config.yaml
dataset: "telephone keypad tones over noise or synthetic speech"
downsampling_factor: 8
encoder_downsampling: "avg"
kl_weight: 0.1
learning_rate: 0.0025
orthogonalizer: "newton_schulz_5"
adamw_lr_other_params: 0.0028
max_grad_norm: 5.0
max_steps: 6000
batch_size: 48
epochs: 7.4
decay_fraction: 0.4
warmup_steps: 600
weight_decay: 0.3
adamw_weight_decay_other_params: 0
Rows from block 13 of the encoder, named by matrix and row number. Each number is 200 + 30 x the weight over the matrix's rms, rounded and kept within 0 to 999. All counts start at 0.
# conv: 3x3 conv (encoder.blocks.13.conv.weight, 384x384x3x3), inputs 336-351, a 3x3 kernel for each
conv.202,262,219,184,188,162,227,226,125,210,190,188,192,201,213,200,206,197,243,219,225,187,179,185,211,184,134,196,172,196,146,274,123,158,149,207,161,188,164,198,209,117,135,175,201,219,281,142,210,214,176,166,233,219,184,198,190,212,204,201,190,197,196,204,198,212,203,193,191,175,216,206,166,187,233,188,177,195,182,236,184,239,171,160,214,210,218,196,217,245,190,193,228,191,209,165,194,229,212,232,224,189,176,176,192,223,238,198,216,205,242,212,216,224,155,204,210,223,164,190,215,242,221,166,160,249,244,167,138,179,203,168,218,165,236,221,169,207,226,224,235,218,152,180,231
conv.203,198,190,182,224,169,202,152,195,214,183,247,203,151,238,176,161,202,193,172,192,237,222,196,167,217,249,194,194,229,218,213,233,186,223,180,199,163,181,228,206,248,266,181,234,228,205,156,179,205,206,186,193,187,216,232,222,198,175,203,203,178,191,189,196,193,207,168,198,225,142,170,198,217,191,169,193,151,166,234,227,191,175,196,235,194,167,170,197,199,210,173,162,200,256,214,243,189,187,209,200,275,196,206,161,188,192,182,198,163,219,179,241,201,206,189,188,183,185,162,233,157,193,217,246,208,221,200,211,205,158,179,251,248,201,161,259,263,234,179,200,224,213,217,232
conv.204,194,190,237,226,216,154,218,201,215,238,212,221,225,214,194,191,204,199,237,256,214,202,241,228,221,237,175,191,200,231,186,166,206,180,214,195,196,210,213,202,174,206,187,207,201,214,246,194,200,231,224,162,209,207,200,217,216,230,227,211,237,230,191,172,168,173,221,236,269,240,223,203,195,175,178,166,215,162,179,158,189,169,204,177,170,179,157,259,158,191,157,145,172,157,195,165,180,125,211,127,169,164,192,179,178,177,176,197,174,193,177,247,244,208,181,179,152,149,156,149,202,228,226,200,151,162,191,197,184,186,211,147,167,157,197,275,327,299,231,252,225,144,166,173
conv.205,206,205,232,185,104,190,222,233,247,224,202,230,181,193,191,229,204,192,228,224,226,234,165,204,227,198,178,220,219,212,194,181,169,123,212,208,172,201,201,175,239,199,225,228,200,192,210,240,226,245,158,185,185,205,175,184,177,234,241,220,227,190,212,123,144,151,114,72,82,135,96,49,212,208,233,183,194,160,231,180,186,221,197,205,199,225,182,181,225,238,223,220,202,216,224,226,192,210,187,159,198,155,209,214,165,190,204,265,171,198,185,169,186,190,190,151,164,200,195,229,237,207,162,176,192,165,214,194,197,198,189,197,196,224,189,193,246,216,181,222,218,231,222,229
conv.206,192,206,243,165,147,171,222,171,217,194,204,196,202,157,207,210,173,172,231,255,205,199,251,145,188,143,156,221,213,174,200,180,202,203,230,198,242,193,179,207,220,230,196,164,221,207,170,227,250,236,196,172,254,185,181,216,199,197,169,237,209,241,185,209,213,231,158,192,213,166,189,197,203,204,268,209,181,237,169,230,197,218,190,224,205,190,176,170,209,223,163,182,212,200,213,194,202,219,138,182,185,205,175,214,247,219,160,211,176,201,227,183,242,192,177,238,183,195,235,172,198,256,214,208,210,160,191,227,200,175,179,210,211,170,183,208,228,204,223,232,192,163,199,199
conv.207,199,246,189,213,165,190,143,192,162,200,191,170,170,160,185,214,161,175,161,153,219,202,184,228,191,227,181,226,271,189,218,113,251,196,277,249,197,173,244,222,199,167,194,247,181,218,180,198,197,151,256,153,236,209,192,198,192,161,215,193,170,181,237,180,180,213,178,203,261,182,210,220,220,166,203,169,228,197,189,220,244,188,230,251,265,200,192,173,138,213,163,214,172,207,198,214,232,201,192,205,128,219,143,298,215,133,219,203,210,183,196,206,188,210,175,183,205,186,196,232,187,226,209,173,190,186,211,203,218,165,166,235,190,242,174,188,222,164,203,166,217,205,181,233
conv.208,198,164,198,152,257,196,187,205,167,200,232,221,215,196,199,190,174,176,200,222,224,212,207,233,205,145,205,168,250,185,189,217,153,221,176,163,176,240,168,251,180,169,213,234,200,199,192,203,202,197,236,207,218,203,216,221,174,237,207,184,193,183,185,218,243,229,212,225,185,184,173,160,206,208,202,227,183,212,165,193,159,191,201,192,198,176,193,214,216,195,144,178,211,226,229,226,189,246,246,217,232,214,200,270,154,252,224,180,242,187,230,223,202,198,213,221,217,215,216,277,188,174,161,231,161,134,194,170,151,213,182,187,239,293,226,116,227,226,172,166,214,214,187,274
conv.209,267,211,200,188,203,160,187,225,196,230,210,192,197,188,169,191,199,205,192,162,195,224,206,194,177,181,171,239,254,132,175,196,263,177,176,203,226,220,212,195,222,197,162,215,187,207,197,195,206,186,192,207,231,176,241,188,218,189,222,210,198,200,177,143,192,208,175,202,214,184,223,221,168,206,180,176,184,174,242,203,200,241,220,209,177,195,156,212,222,184,217,207,236,207,167,211,210,217,200,215,160,214,158,166,194,239,223,213,186,170,164,232,197,224,228,208,222,203,202,236,204,217,177,185,173,213,203,225,182,179,211,166,226,187,194,218,222,162,217,182,138,197,201,217
conv.210,238,155,216,196,179,199,234,165,185,191,146,188,230,157,190,175,213,170,229,220,227,209,265,178,161,197,148,190,209,182,208,145,234,156,216,180,227,171,243,245,161,299,185,274,220,181,200,180,197,155,195,154,221,169,215,190,219,196,203,203,207,207,164,200,195,174,205,185,172,224,217,186,213,189,147,187,173,221,154,171,186,220,221,212,158,190,193,208,288,226,203,212,225,203,277,206,185,233,274,230,252,161,251,167,206,164,208,200,229,172,203,220,203,201,231,227,202,215,196,233,151,208,208,197,223,214,192,140,163,161,233,191,158,178,172,163,176,150,224,101,207,172,153,165
conv.211,174,168,201,219,165,200,206,197,200,225,173,177,199,175,166,196,223,192,232,196,211,214,182,193,189,218,166,198,213,197,203,230,199,193,210,178,199,162,228,228,367,197,222,197,179,207,196,172,195,208,140,206,187,199,198,213,169,202,219,201,143,181,210,168,161,172,165,176,202,192,183,201,186,255,167,222,210,203,245,223,243,204,160,196,200,189,159,208,177,179,175,202,238,164,187,203,204,235,167,205,173,198,205,180,218,215,212,215,175,144,143,236,187,229,195,152,196,208,226,186,268,168,189,232,228,214,261,209,234,184,276,273,180,207,170,157,208,225,193,153,142,209,167,202
conv.212,203,169,201,233,236,233,266,186,153,189,199,146,219,231,216,186,196,176,143,231,217,222,205,245,229,191,259,234,172,194,233,196,244,119,207,243,195,234,262,167,218,154,185,206,179,245,189,211,225,237,243,241,192,165,202,238,188,134,160,177,210,193,202,256,270,254,203,180,177,236,213,227,164,189,134,227,223,246,172,193,225,192,200,247,215,178,190,215,236,195,183,166,116,180,161,253,166,174,237,222,194,270,182,292,165,244,227,167,236,185,211,173,183,154,172,202,216,214,214,229,179,180,173,224,294,201,205,203,172,246,228,199,171,171,248,202,160,196,241,219,122,199,191,199
conv.213,156,191,215,179,186,242,185,169,199,195,180,208,160,169,184,168,164,184,194,236,219,178,226,201,182,219,186,193,194,259,226,204,191,174,220,175,206,185,174,197,171,219,208,219,182,221,182,208,199,253,194,277,214,176,209,200,192,199,278,172,171,180,207,222,212,218,205,189,210,172,169,168,216,167,178,168,166,212,172,210,174,192,186,168,187,225,213,203,245,193,196,189,228,133,167,150,204,218,178,221,147,208,190,193,194,211,156,196,210,242,190,202,203,177,177,259,166,184,186,199,193,215,156,194,219,183,194,262,186,134,126,207,200,238,145,200,209,188,223,220,223,213,227,185
conv.214,232,237,195,163,356,175,194,219,153,187,174,186,229,181,177,202,202,213,130,215,209,183,210,164,194,245,209,182,204,198,222,246,164,200,199,218,276,185,177,178,198,176,184,239,187,180,211,179,184,202,183,198,170,165,181,218,200,205,215,173,205,191,151,179,220,238,205,204,232,190,206,231,216,176,157,222,222,169,213,226,230,228,193,219,197,198,203,195,199,188,215,213,198,190,169,175,239,207,241,134,232,234,229,259,201,207,186,134,202,217,223,198,202,200,234,163,208,156,169,200,181,124,217,217,195,161,209,189,169,195,204,179,183,208,217,209,222,188,221,247,119,267,237,194
conv.215,201,190,184,237,132,235,223,203,230,242,153,180,230,194,201,212,188,232,148,178,203,185,172,162,186,173,151,218,137,211,172,206,221,260,178,229,191,180,208,207,269,176,243,195,194,192,213,198,170,231,180,202,205,219,207,178,209,220,193,210,190,193,211,211,195,208,200,217,222,165,175,195,183,133,222,189,263,197,219,251,189,209,218,208,225,200,213,204,200,213,172,194,220,180,227,130,212,194,161,206,159,199,188,195,205,197,204,231,195,178,219,222,173,225,216,251,220,207,244,132,188,197,192,236,192,173,207,222,189,226,251,167,203,161,218,235,211,212,219,238,234,182,154,217
conv.216,206,206,208,236,208,173,225,141,198,182,214,214,183,198,197,199,202,205,192,216,199,207,179,166,203,206,186,220,219,202,228,191,189,188,190,197,232,251,233,213,202,185,201,224,213,182,170,203,209,177,225,189,180,236,217,221,195,195,194,194,184,217,188,170,166,180,150,154,188,176,153,173,198,230,213,174,196,189,204,199,197,251,240,266,310,244,291,204,226,251,149,150,153,214,200,200,228,209,220,205,221,214,214,200,183,198,217,217,180,212,226,190,155,138,193,147,135,180,193,180,212,205,213,252,228,229,244,257,268,196,207,199,204,203,218,213,192,167,226,190,206,187,207,197
conv.217,181,177,134,251,170,258,143,192,215,211,178,212,203,204,177,219,211,229,198,222,220,184,174,195,203,198,251,170,194,176,170,327,100,210,132,201,191,155,207,217,182,188,199,201,125,194,206,246,230,212,164,234,200,190,189,196,243,227,195,185,184,211,209,207,225,225,151,167,171,174,181,175,191,197,172,131,255,123,192,192,224,150,160,220,227,195,236,177,224,168,235,174,169,182,281,188,190,189,191,163,187,220,218,169,205,193,217,181,176,172,185,185,217,199,226,233,160,192,206,217,262,201,194,189,168,148,198,202,235,220,221,204,214,199,214,155,159,277,165,185,223,269,217,198
conv.218,242,174,174,200,198,189,144,148,249,231,205,181,204,200,255,172,189,207,275,195,187,155,271,222,256,231,278,205,162,216,249,195,172,180,202,234,167,234,174,212,195,183,229,219,221,188,161,207,212,183,175,192,199,182,202,235,223,193,191,185,237,208,207,235,217,245,196,203,254,139,180,205,290,201,235,203,207,233,182,172,181,116,155,192,231,185,250,205,229,205,191,181,191,233,201,205,183,142,203,223,213,186,225,238,216,118,148,198,226,157,227,200,115,204,211,192,166,231,248,229,225,227,208,232,232,190,212,292,246,229,205,178,150,192,238,233,207,159,239,180,201,214,131,242
conv.219,233,184,218,278,211,208,217,211,197,171,208,220,167,200,187,226,186,227,173,204,222,173,232,204,234,226,168,192,196,204,231,245,187,174,145,184,141,166,183,205,195,197,185,231,171,188,228,197,196,215,196,182,185,180,203,229,180,170,154,230,227,214,186,215,237,225,178,205,188,186,182,225,206,185,183,201,154,174,219,213,181,192,254,239,170,220,230,244,236,164,188,171,208,199,196,197,185,162,215,200,172,230,200,202,231,194,189,176,202,165,163,194,244,156,208,177,192,179,233,208,175,160,221,215,235,214,201,198,198,188,188,167,210,228,180,239,170,170,204,201,216,215,182,219
conv.220,205,140,193,175,163,191,197,227,247,201,192,210,148,167,185,197,220,237,198,135,160,187,175,191,204,225,213,221,185,163,237,198,171,207,179,255,142,153,166,198,188,194,214,218,230,191,257,197,231,225,202,156,198,163,221,172,227,234,231,257,186,205,180,289,302,280,288,264,224,174,178,148,204,190,202,201,237,183,180,169,188,164,237,194,214,170,179,172,231,190,192,220,253,223,219,252,213,201,211,195,173,217,222,197,185,210,177,193,178,191,251,226,250,216,231,211,216,160,150,178,191,204,215,193,228,213,206,187,201,203,292,206,212,216,218,139,196,188,180,199,158,156,204,243
conv.221,184,241,145,196,185,220,236,230,159,238,217,173,208,204,212,196,171,165,232,186,188,222,191,191,200,219,229,170,204,198,184,187,167,212,211,203,159,153,170,197,190,216,196,201,179,189,157,202,229,229,153,191,236,195,219,174,174,211,233,139,175,215,163,240,234,227,176,185,201,157,180,202,206,187,216,228,271,206,164,199,173,202,173,137,134,169,128,196,217,234,222,200,172,210,210,207,214,237,206,254,183,159,222,218,186,164,175,221,229,196,182,264,216,190,192,176,162,153,174,221,248,204,198,189,124,159,188,208,230,230,222,163,210,204,170,183,193,164,178,129,157,155,196,143
conv.222,242,228,208,146,148,166,133,180,172,213,181,186,211,181,183,192,180,208,173,222,187,151,195,171,125,159,161,194,237,178,204,217,176,207,134,187,190,183,177,286,182,238,192,220,166,201,169,201,258,175,208,163,190,216,153,146,175,215,241,193,164,203,198,219,211,194,154,169,154,132,167,149,202,163,211,227,175,173,154,217,201,203,240,198,192,193,173,210,223,213,178,178,219,184,205,192,167,173,183,186,229,223,200,162,201,228,183,185,212,208,221,218,237,209,202,161,231,174,159,195,220,216,224,270,260,223,151,231,207,209,169,230,194,187,168,182,229,198,222,232,199,178,200,225
conv.223,185,199,229,165,226,216,209,171,195,193,216,220,193,183,228,189,160,210,210,196,196,222,182,195,202,216,191,199,253,178,209,270,179,172,140,191,198,247,219,177,187,193,216,187,198,214,212,192,210,211,270,207,165,150,187,214,212,188,204,191,205,175,225,189,185,180,220,185,185,203,209,206,182,186,198,219,194,193,171,161,186,235,223,184,198,153,187,196,151,191,200,228,184,205,190,211,167,277,191,206,228,171,179,283,139,220,159,143,182,208,208,197,178,152,187,186,188,161,169,192,207,237,141,219,192,175,190,220,164,156,215,246,231,208,134,199,201,171,221,201,250,180,198,198
conv.224,171,162,165,236,171,179,255,131,248,249,211,199,183,162,190,181,172,154,200,187,215,206,255,226,188,281,206,198,172,242,189,201,179,196,211,188,165,194,247,224,229,221,218,177,227,237,191,164,159,221,201,177,195,214,203,211,189,176,225,192,192,208,207,225,198,207,202,160,188,176,189,197,219,162,216,197,189,163,144,157,193,218,229,212,157,175,247,164,200,182,205,202,201,182,210,164,183,220,253,160,173,163,218,158,221,157,193,183,243,246,218,199,232,180,209,207,198,203,155,189,209,200,283,223,225,219,143,169,220,230,219,199,173,185,203,156,198,157,209,220,185,229,243,225
conv.225,190,262,151,210,204,166,151,226,225,170,210,206,216,199,194,166,199,198,229,225,196,251,218,222,297,193,188,236,232,159,184,166,207,205,191,184,201,167,194,177,155,172,216,197,212,186,205,199,196,117,212,175,217,207,188,177,206,180,202,187,188,218,207,224,211,212,234,204,205,196,182,220,220,229,168,239,196,186,196,168,167,199,192,264,240,183,201,243,229,219,180,205,233,187,188,127,244,210,222,192,182,181,161,218,211,253,165,266,162,235,189,210,150,184,236,192,200,208,209,246,216,150,209,225,212,221,175,156,140,136,268,182,170,179,218,234,234,175,200,241,227,209,154,197
conv.226,219,260,172,240,262,209,222,231,250,216,193,225,222,200,204,213,224,234,161,217,225,192,184,190,199,241,202,238,197,278,230,240,178,172,178,261,178,162,193,180,275,210,178,156,200,173,222,208,207,264,226,216,174,174,188,190,245,202,188,240,174,206,223,279,286,245,205,208,173,215,194,174,179,232,215,203,215,168,195,172,180,178,237,177,157,176,284,202,178,199,229,250,169,178,209,206,194,205,224,199,182,158,246,199,227,204,189,201,206,208,252,173,223,251,220,228,172,218,173,200,167,224,222,166,186,207,225,258,246,231,217,189,165,234,197,258,160,189,251,192,155,218,233,171
conv.227,135,185,217,254,207,165,193,174,181,224,187,188,236,218,185,190,165,213,203,153,232,182,277,191,216,148,228,195,171,221,227,122,233,206,261,195,220,186,213,146,171,191,188,297,175,207,176,179,197,176,221,206,230,191,250,239,207,213,188,171,192,194,196,211,225,226,200,162,152,186,148,155,199,234,177,166,177,265,251,189,142,241,153,200,187,200,228,176,123,243,180,236,231,163,191,239,161,234,220,215,208,183,177,214,172,255,163,169,229,189,163,251,191,202,166,190,119,174,167,173,138,176,184,217,184,192,243,236,206,203,205,197,213,193,198,287,233,166,276,193,215,238,255,157
conv.228,198,217,206,247,178,197,205,206,198,214,209,197,176,204,212,198,202,208,196,251,206,201,189,197,183,185,158,178,167,188,205,208,170,172,169,217,236,217,196,225,214,235,163,194,213,213,201,268,232,243,236,218,199,242,188,186,190,178,232,204,211,175,180,177,155,127,222,215,166,186,199,177,197,170,198,182,177,178,228,243,197,181,185,220,200,214,169,196,178,189,216,184,177,179,194,177,136,270,293,202,176,216,233,175,159,215,145,158,229,203,139,200,179,207,177,165,177,179,204,195,124,229,212,180,161,211,235,207,159,130,157,180,224,237,252,205,250,252,160,177,172,208,237,249
conv.229,195,170,140,175,180,216,236,211,262,179,161,178,214,206,176,211,192,191,177,201,172,209,184,192,197,165,192,177,221,135,115,194,182,171,201,228,213,224,217,208,225,240,256,260,188,237,231,193,219,208,244,221,206,194,187,219,215,179,141,174,212,262,231,226,221,272,180,219,258,262,276,282,195,241,245,243,198,254,202,248,170,172,201,154,214,235,179,187,190,202,206,170,191,217,245,248,172,182,175,188,247,260,157,172,215,184,206,230,240,232,246,152,213,207,201,195,179,199,210,180,224,207,166,170,191,197,180,215,180,202,252,199,167,132,198,178,206,205,194,219,200,228,223,203
conv.230,270,262,239,170,200,187,230,261,173,181,217,209,181,203,180,203,227,205,235,150,223,176,209,180,203,208,252,198,231,160,202,204,186,166,175,206,224,210,219,191,188,191,207,129,171,229,229,227,217,182,235,199,214,228,178,202,183,200,175,161,212,219,193,213,175,160,236,202,189,271,260,212,182,173,205,229,126,250,190,237,184,176,209,232,196,233,207,238,177,180,183,171,237,204,207,190,178,180,156,266,207,218,193,199,205,209,191,196,233,236,144,219,193,168,271,190,158,175,228,235,170,199,144,212,198,128,138,177,175,167,288,233,211,162,231,216,179,197,196,191,206,213,228,193
conv.231,237,229,217,220,158,130,224,200,172,195,148,153,252,311,304,237,336,254,210,202,228,203,189,194,209,234,247,197,198,172,198,203,188,207,200,187,173,191,201,212,208,229,202,213,222,198,222,234,227,206,192,184,206,237,191,177,186,193,184,185,224,195,198,237,246,266,159,173,160,206,222,199,184,195,220,215,224,212,198,194,142,216,204,214,193,179,173,173,199,185,197,224,214,223,223,239,212,232,214,166,180,162,196,281,217,144,173,230,206,200,187,206,214,210,206,180,170,180,179,190,212,222,207,178,192,197,195,177,194,219,218,246,226,211,198,214,203,199,201,228,250,187,188,197
conv.232,201,206,221,175,212,245,253,223,199,184,181,180,201,197,205,200,201,170,243,219,154,206,171,211,214,240,188,183,200,198,206,205,232,205,140,242,135,192,182,183,183,315,204,200,180,178,211,218,261,225,191,182,189,180,221,185,194,185,188,198,232,177,186,161,172,184,167,163,188,235,207,214,222,204,220,171,224,184,256,183,139,178,233,176,227,162,178,220,229,170,157,184,124,206,182,201,223,209,193,141,218,142,212,189,195,165,178,156,166,193,188,142,234,199,166,199,219,198,224,217,174,222,210,157,222,264,221,158,163,146,159,202,249,145,202,219,210,216,233,256,194,212,183,157
conv.233,125,220,256,216,175,165,226,162,185,254,210,202,223,231,135,194,204,147,243,188,156,230,228,241,165,188,169,194,189,278,175,206,169,177,207,195,212,165,247,215,156,232,184,209,248,233,207,218,195,171,225,166,198,181,216,208,180,201,200,204,144,182,188,202,227,227,230,234,202,266,255,221,188,207,186,126,177,213,199,188,223,183,172,209,186,178,189,212,180,245,168,216,241,216,217,178,233,217,202,248,227,275,172,188,201,231,251,226,222,254,137,207,245,197,130,185,173,219,242,254,219,205,225,214,230,183,214,239,226,202,233,170,166,222,166,218,214,172,245,220,132,225,219,163
conv.234,236,203,237,216,189,220,172,230,210,152,159,172,192,187,189,203,193,164,226,199,165,183,149,191,167,141,211,247,145,259,201,212,227,220,177,177,164,224,183,220,230,171,219,226,215,195,272,185,230,247,197,231,145,167,233,182,245,225,177,182,219,172,228,238,253,253,229,217,229,186,203,195,204,208,184,159,221,187,264,164,206,204,227,240,194,194,251,227,239,167,270,235,179,212,160,181,190,174,211,215,174,200,188,206,194,150,162,203,235,195,222,213,221,239,170,167,227,181,206,235,196,222,204,180,164,183,189,204,180,227,182,177,170,240,196,186,171,252,268,185,142,202,217,180
conv.235,256,162,208,210,271,146,186,207,219,190,227,224,186,189,226,206,175,208,155,217,182,238,205,243,194,200,216,261,193,193,139,205,196,217,217,195,185,233,212,197,185,255,271,187,193,222,198,219,189,240,160,228,123,158,183,202,265,201,197,177,219,181,150,196,201,208,171,189,162,179,189,201,183,180,169,196,211,176,191,179,208,166,177,180,224,191,216,191,227,165,179,181,174,214,109,167,237,149,207,182,222,167,193,196,189,209,241,231,186,207,171,184,223,210,134,185,166,261,198,157,200,200,164,150,255,227,179,231,261,221,198,235,188,221,219,159,218,177,188,194,184,175,125,151
conv.236,194,198,208,202,201,186,153,212,173,238,223,215,183,190,203,176,185,205,185,200,183,190,173,153,193,195,178,160,172,194,162,229,267,229,178,218,176,209,237,170,316,243,260,178,210,206,202,216,194,180,213,212,215,189,196,181,186,193,205,217,194,216,206,197,174,180,190,181,179,226,215,212,233,164,204,206,139,234,194,197,183,183,206,184,198,258,207,167,181,209,210,164,196,169,208,217,236,257,212,216,150,229,180,193,195,235,220,208,192,190,224,216,167,206,219,178,197,178,220,199,225,206,163,194,190,172,204,175,191,180,223,211,201,206,195,169,115,189,169,215,122,202,166,183
conv.237,144,211,223,228,172,220,231,240,220,214,175,187,180,186,202,189,173,183,149,177,215,217,224,146,223,276,191,202,229,145,284,191,216,228,220,171,214,203,224,173,201,180,195,203,152,195,211,172,255,191,248,179,238,203,164,222,184,279,173,194,219,213,196,164,163,174,195,191,216,214,217,234,178,240,195,218,134,214,225,215,220,215,195,208,173,186,197,168,219,215,233,160,204,222,171,189,145,199,183,150,219,193,256,220,223,208,182,243,173,237,187,161,194,203,155,232,204,167,124,178,176,298,242,200,211,239,257,143,215,178,202,198,213,220,177,249,146,172,186,184,205,218,272,257
conv.238,244,224,215,195,227,235,163,185,171,204,207,192,179,200,174,202,162,191,214,187,201,191,209,206,195,232,211,140,226,191,209,174,187,209,188,174,198,182,195,187,222,181,195,130,219,205,178,213,215,188,216,202,184,184,219,176,187,155,234,199,183,182,176,218,191,177,212,180,167,228,196,198,207,198,240,250,136,248,181,176,190,214,131,177,178,253,183,197,184,241,227,198,233,202,142,178,175,217,200,215,200,226,250,194,221,190,205,191,203,267,217,244,158,247,158,197,227,177,258,198,135,260,177,196,225,198,222,223,264,166,159,200,141,196,194,199,199,225,228,184,178,213,190,168
conv.239,208,150,205,217,254,167,185,271,184,196,235,209,178,220,193,198,216,190,197,197,165,230,184,255,235,165,192,210,210,226,240,158,196,180,192,170,238,176,250,176,218,168,157,191,173,165,214,212,196,183,195,197,193,215,221,188,203,222,198,185,251,199,184,189,189,184,211,227,215,177,183,196,242,229,202,203,233,170,173,234,222,202,118,175,223,113,204,239,170,202,188,205,212,204,231,219,201,178,199,194,213,200,209,219,185,222,95,228,234,204,219,183,207,216,238,190,193,212,216,211,250,172,160,224,183,200,213,207,204,168,161,199,218,261,214,204,210,268,204,203,192,224,205,214
conv.240,218,125,228,192,287,171,183,127,175,226,190,202,185,168,181,198,207,165,185,187,207,184,219,138,186,161,185,234,168,222,209,208,133,183,215,190,239,183,226,198,227,189,227,211,180,188,200,196,225,204,204,189,187,183,214,185,187,186,209,192,182,208,234,190,191,176,205,181,200,186,177,199,207,198,213,181,194,183,223,214,193,183,167,170,180,194,234,188,211,189,162,202,183,199,229,223,237,203,203,196,138,196,171,442,161,202,181,187,206,196,177,237,226,223,171,177,216,229,206,231,166,161,181,165,162,189,212,237,183,170,201,242,235,198,201,220,225,219,223,214,226,202,170,161
conv.241,253,161,142,212,243,210,208,214,188,193,192,184,185,236,199,229,195,223,142,156,144,197,167,231,217,241,217,213,164,167,139,208,219,208,214,152,249,197,168,188,209,204,229,203,162,209,194,193,207,148,192,220,181,220,233,230,172,196,209,204,180,208,192,224,227,181,231,245,194,208,230,191,227,207,195,201,265,184,183,184,173,200,164,184,201,182,185,167,191,201,187,191,186,247,187,200,230,166,195,245,245,218,188,189,257,199,199,129,213,223,207,200,144,170,206,182,190,228,174,183,231,235,162,193,205,150,226,213,198,237,172,197,200,206,186,217,198,268,180,216,210,203,195,205
conv.242,181,222,181,217,171,137,201,158,162,181,198,174,221,197,192,217,216,190,173,190,184,173,208,208,216,237,201,210,227,201,149,202,194,209,221,195,192,223,166,207,156,214,216,191,206,237,172,173,229,218,159,193,189,196,198,190,219,213,174,201,224,199,190,221,213,213,192,187,183,209,196,190,219,224,187,205,179,198,210,167,222,184,238,252,193,208,205,216,205,207,170,219,227,204,151,159,200,209,165,242,154,209,199,188,189,190,169,238,231,143,177,227,156,240,240,175,249,162,154,142,229,227,192,179,203,191,213,226,218,217,198,198,232,175,197,242,230,191,225,195,168,195,237,178
conv.243,238,178,176,232,228,225,226,204,221,155,176,210,251,201,210,188,177,222,171,181,206,190,215,206,223,201,192,184,192,209,210,140,221,222,233,220,244,187,247,159,170,224,187,185,188,241,202,216,168,216,163,211,212,182,204,209,192,229,198,168,168,207,208,250,264,287,188,219,221,168,181,197,212,182,212,138,234,187,172,223,176,244,173,202,199,206,142,162,217,217,221,238,223,240,212,248,190,163,216,167,164,144,216,214,145,256,208,223,195,209,236,202,223,225,186,190,204,243,242,217,167,136,218,248,255,188,190,189,264,224,179,192,210,189,205,183,214,208,168,180,156,197,167,239
conv.244,171,231,205,235,209,194,219,235,174,180,223,190,184,194,183,221,193,200,208,180,201,181,218,220,219,211,205,141,239,185,225,182,196,210,205,170,201,169,177,225,260,231,220,222,198,153,205,242,202,226,148,185,159,138,217,193,166,203,173,177,239,153,191,214,183,194,227,202,197,238,202,166,151,215,169,204,217,235,162,189,203,220,153,239,215,232,188,216,225,220,219,212,194,168,245,234,190,226,238,216,181,198,236,186,170,211,209,196,200,207,201,217,153,260,181,186,225,160,228,233,222,243,247,169,261,188,187,207,247,228,182,215,207,254,163,232,186,181,186,206,177,237,223,234
conv.245,173,193,143,215,150,167,214,211,199,189,194,216,202,211,231,201,229,219,172,205,164,236,130,193,194,200,162,256,192,235,213,264,192,175,201,197,225,279,249,222,203,150,201,189,211,243,204,190,151,216,152,196,272,200,258,230,175,195,225,203,188,123,201,219,227,223,242,240,234,216,183,174,176,224,162,198,256,200,182,227,170,232,152,239,242,214,251,210,182,193,199,236,189,165,173,206,199,220,141,243,179,168,180,211,206,234,202,230,178,225,241,195,242,240,144,269,246,198,277,223,224,91,175,177,233,250,231,209,152,204,175,206,225,199,229,203,211,208,211,238,205,178,201,184
conv.246,140,145,245,271,187,210,222,260,200,175,217,234,188,198,174,183,176,142,194,237,194,141,198,141,226,166,219,202,219,230,230,210,188,213,245,213,227,222,181,228,142,192,172,180,192,207,202,209,193,226,222,230,200,199,193,185,211,175,172,183,216,174,238,168,207,232,164,203,220,205,220,219,183,213,180,178,122,224,248,188,139,195,197,203,209,216,177,206,171,248,236,237,251,176,223,265,186,185,174,210,199,180,172,218,191,261,239,214,162,199,209,130,173,282,176,184,206,249,191,165,170,247,210,220,141,194,221,286,201,218,159,227,210,217,195,170,182,171,233,222,237,243,273,190
conv.247,235,153,229,236,153,206,207,159,189,203,216,243,208,176,210,170,201,186,215,160,160,189,231,204,177,174,199,213,161,198,205,212,209,242,174,205,182,191,200,207,221,249,191,178,207,202,170,133,183,212,226,193,135,171,180,201,191,221,223,253,178,176,200,178,159,181,268,200,168,381,326,299,219,223,232,217,191,170,176,199,131,209,248,196,206,245,193,178,158,176,173,194,256,212,189,207,213,205,207,187,209,222,194,207,193,230,245,192,189,265,223,201,193,186,177,205,205,236,223,213,210,223,219,150,163,142,190,202,185,138,195,166,197,230,171,233,231,200,208,238,162,202,232,230
conv.248,135,167,182,238,155,209,193,191,247,188,197,214,190,176,196,203,189,188,236,228,216,196,248,192,187,211,231,195,245,158,235,179,264,159,156,173,253,183,214,242,155,166,213,210,210,201,178,219,176,210,193,222,249,196,195,189,183,188,158,204,188,194,189,214,211,215,199,193,213,200,191,188,220,185,170,174,214,232,223,202,195,224,156,192,164,190,192,220,173,210,198,223,234,225,195,192,170,191,179,187,224,184,218,204,224,205,195,184,228,226,230,183,169,200,215,172,172,185,161,187,207,192,221,171,191,246,227,195,241,221,200,182,243,203,213,157,184,197,192,152,197,215,135,189
conv.249,149,202,216,193,205,231,199,221,201,198,187,192,175,196,204,199,198,241,234,210,194,196,180,246,202,225,193,167,211,185,147,217,240,229,228,221,178,189,214,207,255,191,161,181,187,212,240,181,245,212,191,252,194,217,192,225,180,188,163,194,191,192,217,193,203,196,182,212,228,214,224,220,171,235,201,186,225,158,135,197,195,185,233,204,226,236,243,211,238,226,165,207,214,220,195,181,224,203,242,172,198,200,176,224,208,193,223,206,194,243,202,238,302,187,165,179,214,197,194,145,268,247,216,212,173,239,245,201,222,245,198,228,158,186,224,216,259,196,181,214,229,165,178,175